From a checkpoint of a small contrastive image-text model: text encoder layers 8.
Rows from block 9 of the image encoder of a small contrastive image-text model, named by matrix and row number. Rows with one number belong to one neuron. Each number is 500 + 40 x the weight over its row's rms, rounded and kept within 0 to 999. All counts start at 0. Numbers have three digits each.
After each neuron's rows are labels from the 100 images, of 14848, where the neuron reaches its highest value: "top examples" is what is common among them; "colour at peak" is the nearest of a few named colours to the mean colour under the peak. Only what is clearly more common there than usual is listed. The data: rendered rooms with furniture.
# fc1: MLP up (encoder.blocks.9.mlp.fc1.weight, 640x160), inputs 0-159
# fc2: MLP down (encoder.blocks.9.mlp.fc2.weight, 160x640, transposed), outputs 0-159

fc1.7:500561549500500500500500500500500434500500412500500500441500425500613500500500500500500500500500500437570434500500569500500500500500442500500500500500500500412429418447500500500500636500500500500500609500500403500444500562500500500500500500500500580382500500410500500500500562500500500500500569500500500390500500500581500580500500500500500451500500500500554500554423500500565500572500500500500500500500500598500500500447500437500500569500500500500564500500500500500378500500500500
fc2.7:500605500500500500500453500500500446595500500417500417500500500500500500500500425500500500500432440406500500500500417500500500500500500500500442500500500500500500621500500582500500500500500566562555415500582500500500500500500500367500588500500500500500500500500500419500500500500426500416598500500500500500500500500500500582500398566412500500500439500500500500500500500500500500500500500500446411500606500500500500442599500441500552500500500500500500500500428500500500500500500560
top examples: count: zero; red walls
colour at peak: black

fc1.612:500500500500500500500500397500500372500500500500397561500500500562500376500500500500500599500500500500500500500500555585500500500500500500367500437500500500500500500574500500500424500500500500500500500500500500500500500588500500500422431500589418500500500500500500500500437500500500570420500429500500500370500500411500500500500612500500500500500500500500500599500500500500500500500500584500500432574433500500416500500500500500555500500500500500500500500500429430500500500500500500
fc2.612:585500500500500500500419500500588500378430590500500500500500616500560500500500500500500577500448500500500500500500500500500500500500500500500609571500387572500500564431500500500386500500500500500500500500500500500500500500500609500500500500500500500500500406500500500500500500500500500428500500500500500500610500500606500500500500500346500500500500500407606500500420500500500500500500500500563558500598500500500500500500500500500500500500500500500500590500500500500500500500500500
top examples: count: zero; brown walls
colour at peak: blue

fc1.310:500500500500560500500500500500500500500500425500590554583590500573500500500500422500382500624500428500500500500632500422500500500500429409500500500500500500605500430500500500500500500500500500500608500500500441562500500500500500500500500450500500500500500500500500500500500500455437549500500500500441500500500500442500500409500500438426500500500500500436500555500500500500500500500500500500500500500561450500570500500429500500500500592500561500500604411500573566500500500500500560
fc2.310:500561568500407553500500500500571565500500500553500367500595585461500545500500500500500500446500500556538500500500500500400500500500500603500564500500558500426500563500500500500500500500500500572551551500575436500500500500500500447450500500500500552500500500429500500500453500500500500500591444500500600500370500571500417563500500500500500500500500500500500571500500569500577500500500500574445436557500500500547500500500500500500500500500500500500500500500500434500500500585500579
top examples: brown walls
colour at peak: grey

fc1.359:500445455500500500500500568500577500500500500500443500453431542500619417551500500500500500500500500500455500567572500442500500500500601500500500500571455500500500500453500500500500500500500543557500559500500581500500500500500552500539557500553500500500500500500500500408500500500500441460500428500500412500500500500455500500581432581500500377500437500500500500605500500500400500500500500415451500500500563500500500500500449500500500500500500569575556500602500500500547552550410557
fc2.359:405500500500396500500500500393588561616567500500500500500500500500500500500500538556500500500500500500500439500451421456500500500500443500500557500500500500500500432500500469500500450500500500500372529500500441500571500500569500500500500425500500570500500500500561500445500500500583560537500500500500500500500500500500500561424500500442579500500500500500592572424500500500500500583500559445448500500569500500565500500500500554500404536500435565500500500500454500500500500500621500
top examples: umbrella; count: four; largest object: umbrella
colour at peak: brown

fc1.229:500500500500500500500565500500433500500500500444438500500500500500500609500500573500500500500572500500500427500500500500454500500417555500436414555500415429500500567500500500500500440500549500500500443500417436420500566500500500500445500500500500500500500426500500572500500446500500393500500500500404500500500500458500500500500500500500500500500500500500500500500500594424500500500594500550500500441500500500414500500594500575594500553550500500500404500551445500500590500500500602
fc2.229:442500414500500500393586427419500500437500608430500500500500500500500500500552598500500500500500500500552500500500500429500557500500500429500500500554429452394500500455598554500500427500500445500500500444500500500500500500500500500500500554500500500564500433595441500500441500500565548500500500500438500500606500500500500500433500409500500500500500500500563500500427500571500553500500500500587500500500500437439500500500500500500500544415500500500500500550500500500500566500425450
top examples: count: zero; yellow walls
colour at peak: brown

fc1.199:407500603500500500500500500440500500451500500437500500560500500566585500500408500500440500500420500582500500500500500580569500500500500500500426500500500500443561500500435500500500500549500500500500500500439500571500407395500500500500429448551500500590500500500383500500500500500564422500500500500500500443500500500500500500500500424422500500451500500500443378500500373500500500575500500500500500500500569567500500551500500500500500572448500500500500450426500500500500500500500500
fc2.199:500400500550423500500500500500394500500393500500500500583563500552500500500500444500500405500500500500500500422500431500500500500500500500500500500385500500500500500418500500363500500580500500500500500500500500395500500500500616401500500500564500500500500500500500500500500500500500500500593500500500500339500500500500500500500500500500542384500500500500500500500586593500581500500500500591500500446500500500452500500500500500500500559500500500500500500500500500500500500500554454
top examples: blue walls
colour at peak: brown

fc1.631:500500500575559500500560500546500363455500500556500500450500416500500500500430500500437568500500500500500561500500580500500579500500500500500500452500500386500542500552581500452500500563410500500424500446500500500500500500500500500500445566500433500586445500500500500500500500500500500418500500574500439500500500541500538500548579445436500581463500500500453500459500426500500500500500451500500500500438500411443500408500500500500500500554571500581500460446500500500564431500500500
fc2.631:431500455500500500500500456363500500500425500389500500500500500417592500500500500500443500500565500500500500500500500500593500500570500500578440500553500500551500500500560581457438500534465500500500500500500500500500500500500553500457500500500500500550573600500500403500539500579500500561500550564434500500500500500546606500500500500441500500500430438563500500561562446500431500500500500500500500500500451575500500500588452500500536458500500500500548434500500500500425500594500500
top examples: count: zero; grey walls; brown walls
colour at peak: brown

fc1.460:553500500571500500500500500500500500500500500500439500500447434500500500500564500500500567500500500500435500551500500500500500500500500418500500500500500390434500423500591500500584500557500554500409500500500500568500500410500500500500416549500500500433500423500500500500500500400500500561379439602500500500404432445404559500500500500500568500500500500500500500500568551500500570500500445500500500500500433500500500567500579500459500500500500550500500500616500500500500500558548500
fc2.460:500500500500500500463439570500500435500500500500500565500597561460500402500436500500500566500577500500500567500548500500500468500500500500441568500500500500536500500500500500500554461455559428582500500542500548500406500541500450500411500500500500500555599500558500500500500500500400500500546500500500500500560500500581500500500601500500413500500564558500442500500500500500500500500547459500500419500429500534464583500500420500500537500540500448434564500500500500417536586500580500
top examples: brown walls
colour at peak: grey

fc1.494:500500426500453500500447500459560500500573500448500422573546454459500557566548500404537543544500440500546562464500548500500397500500539500500500500500537500419500500500561500500500500500383500500500500500500595500500500500500542500446431461500500500500500500500441500500500500547555500569500500464500500500561500435500500500500500500500575500384500500552573427500500500500500546500500500500500500563500418500445500562550500546500458447544500500435500443500500500500500414575616500
fc2.494:500500460500579500500500500500500500500555430500500500500500566578500500456500500500500500500546500500500500500432500500434500563500500500500542500500500590500469500500419500630462500500500419500583500567539500500500500500500500500500574500584420500500429500500500500500500500443500595410500432500500554397407500500500426500540549500500500500500500500464457547500500500500500544500500500500450448500568500500456574592500452541529429500500536606500456500500545500405500500409500500
top examples: umbrella; count: four; lamp
colour at peak: brown

fc1.81:442588500500500500500587500500500500500500500500567500500448500500500500500550500500500500500500500500500500500409567500444500500500500500436500584500557500500555500601500500500500363428443500564500500426500500500500500550500500500500500500500500500500500500605500576500500500500545562567500442500500500500556500582500500428500500500446500400500500500500500597568500500552500435500500500437409645500500500500429500500500500500500446500590500500500500500422441500500500500579500500
fc2.81:500500500500500500500429500444500500500500500500500500500500405500570500565500417500500564500404500500556430500599444500575500500577500389581450596500500500500434575500615548561500500500500500500500432500500500500500500500500568584546559500500500544500500500500500500500442500500500500500544549500500500500469500500500500500500451500500500500500400416500397500500500500500500500429500500500584500500500561448500438500500606500500500500500551421500500500500500500500500433500559437
top examples: blue walls; window
colour at peak: grey

fc1.353:500500607500500429500423500500500500500560500602500500424500500578420500500500500500500500500500500500500561586500500500500500500416429571500569433500500559448500500500500500500500565601500500438500500500500500442500500500500500551500500500500444500500500406556500500500437438500500500409500500500500557500429500570500592584500500549367500582500500500555500500500500500500430566500500500443500556500500500559500500500500433500500500500500500500500500570500500500500500500500576597
fc2.353:429500500500500500373500500500583500500500500591436500500573500443500423500578500597500428595500435500500500500500500578500500500500500500500500500500500500500587500418424500500442561500500581500500436500500434500559500500573500500563500500500500500432443500500500500500500500500500563500500500500587500500500586424500500500577500500500500500442500500500564500416500500584500500500388500415500500500500500500500411500500500500500500436500500500500500500417500585500500500500500500
top examples: umbrella
colour at peak: green

fc1.512:447500563560500540500500500500500500500500500500582454419500500500500425424500500500500500536428500500432567500439500500553560500500448500500500500500565440433424500430444500500500500414500500455500500500453500500500500500500429500500500500500417500561500500500500500550500500500451500500568450442500577500500583550556500500500435500559500500500500500500500500589612563635500500500447500500500500500500500500500565500500500546580500562500500457622500500429500500419500500500562500
fc2.512:500500561500500408500442500500500500500500576579500500500500431461599500500500500500500433500500422500500500500500500500404549576500500442500500500500500500500500410404440500500500500500500500500500437500500500500500500500387447500500577500500388586500569578500500585500500500500500500500500558500500547500500626500500500500442500500599438500500550500500500500500500500500500500449446445500500500500426558500500458500500500500434453500577500500405500500435565438500500500549500500
top examples: brown walls; lamp
colour at peak: brown

fc1.251:436500500429500500500500500500415500623576500564500500500554500500500500500500500447500500422500500500500500500395565500597607500575500500500435425500500590500500582500417570500500500500500500500500500555500500444500554500500560552396500425500500500500500500500422500500572500500500500500500379500500500500585500500500413500500500500500500563500500500500500446407500500500500500432500500573500500500500500500500500430557500405500500500500500500500500500423500500500500500500565500
fc2.251:500500579500561500500500500500500500500500500500500500500500500428500500500500447500439553413500500500500569399500500500623500500435500500432500500500500500442445500500500553500500500500500372594500580500500500500500500500500500444500500500380500500500500500441500445500500428500500541500592500547500500500500500500500559427500500500500500500447500500500500500500500500500631500500500445453500406500557500500500558500446500431437500403562500500500500552420500500500596500570454447
top examples: brown walls
colour at peak: grey

fc1.467:500500500432567386500500500500564500500500500439568500500500500500581500500500500500500599500436500426500587500437500500500500563500500424500500500500500500500500570500500500578500500500500500500500500500453609500500500500437579500553600440444500500500558500500560500500564500500560500569500443500410500431500500595500500500576500500500500500440500500500500500570500447447500579500421500500500500500500500500500500500500500563441500500390500402571592500500500500500500500500500500
fc2.467:500500500500500500500500500500582500500500500500500500500500500500500500500500500378500500500500500500500500446500500500500410500500500500500500500500500500500500500407500617615500500500500610500500578500500406500500500601500500500500500500500558500500421500500500500500500500500500385500500500500578500586583580500500609500500573500500500500500500500584436500500579500500500500500612500500500500500500500500500500500500500416400500401429500500500500500500500500607500500500398500
top examples: dog
colour at peak: brown

fc1.528:500569500500500500500500500500500500431500401573449500541603500500435568449559500500500546500448500376500500500500500500383446545500500500434500500439500500597500447500411460551500500450500459386500500459500446574553500500500455500448500589500500500500500500500500500564500500500500500414500500500500500500500551500500394500549500500500500500500500500500500500500500500500439500436500500567453500440500500500594500570445542500500500500578500500571500500500500446428450500455500500
fc2.528:554594500500500500500500500500602500500500500577500558500541500581500500442500500500500500500397500500430500500500406500411500500500405500500500449500500448588500545500407500500500500419590438500575467500437431500500500500500500500500584500500411430500500500500500532587576500544413500500500500500500546500500500599500445500500500500500500500500500500554500566500500561500419500394500500500500426563500500500553549500548500500500500559500500467554500500500500500500453500500500500
top examples: umbrella; count: three
colour at peak: brown

fc1.432:555500456500541500500500500411500500500448451500574500458500500500500551500572500431500615439554500500500576500429500500500500500500500550400549500500535500500432500500500500554500500395500444594500551500500427451500500500500500500453500538500500500431500500500500556547565500551500500500500500500421500500551500500549500500458564500577500500500500500500500589454500551562462500590500556500500425500595500500500590500566500545552500537500436500500500500410547500500500500591500500
fc2.432:500550562500500500500500500500409500500452545500500500541500500500500500500500598546500545500546441447500539500573500573500500500500553430500500551500541500500500559535456500500500500500440500454567440500544500500500500500500500500500575500540469500462500500430444500500579500452500500551500596548500500454538536500432500443500449500500500500500500500500431445500422462578459500447558461449500500560444500500500442560500561500420545500500555391500437643500550500555582500500500500
top examples: blue walls
colour at peak: grey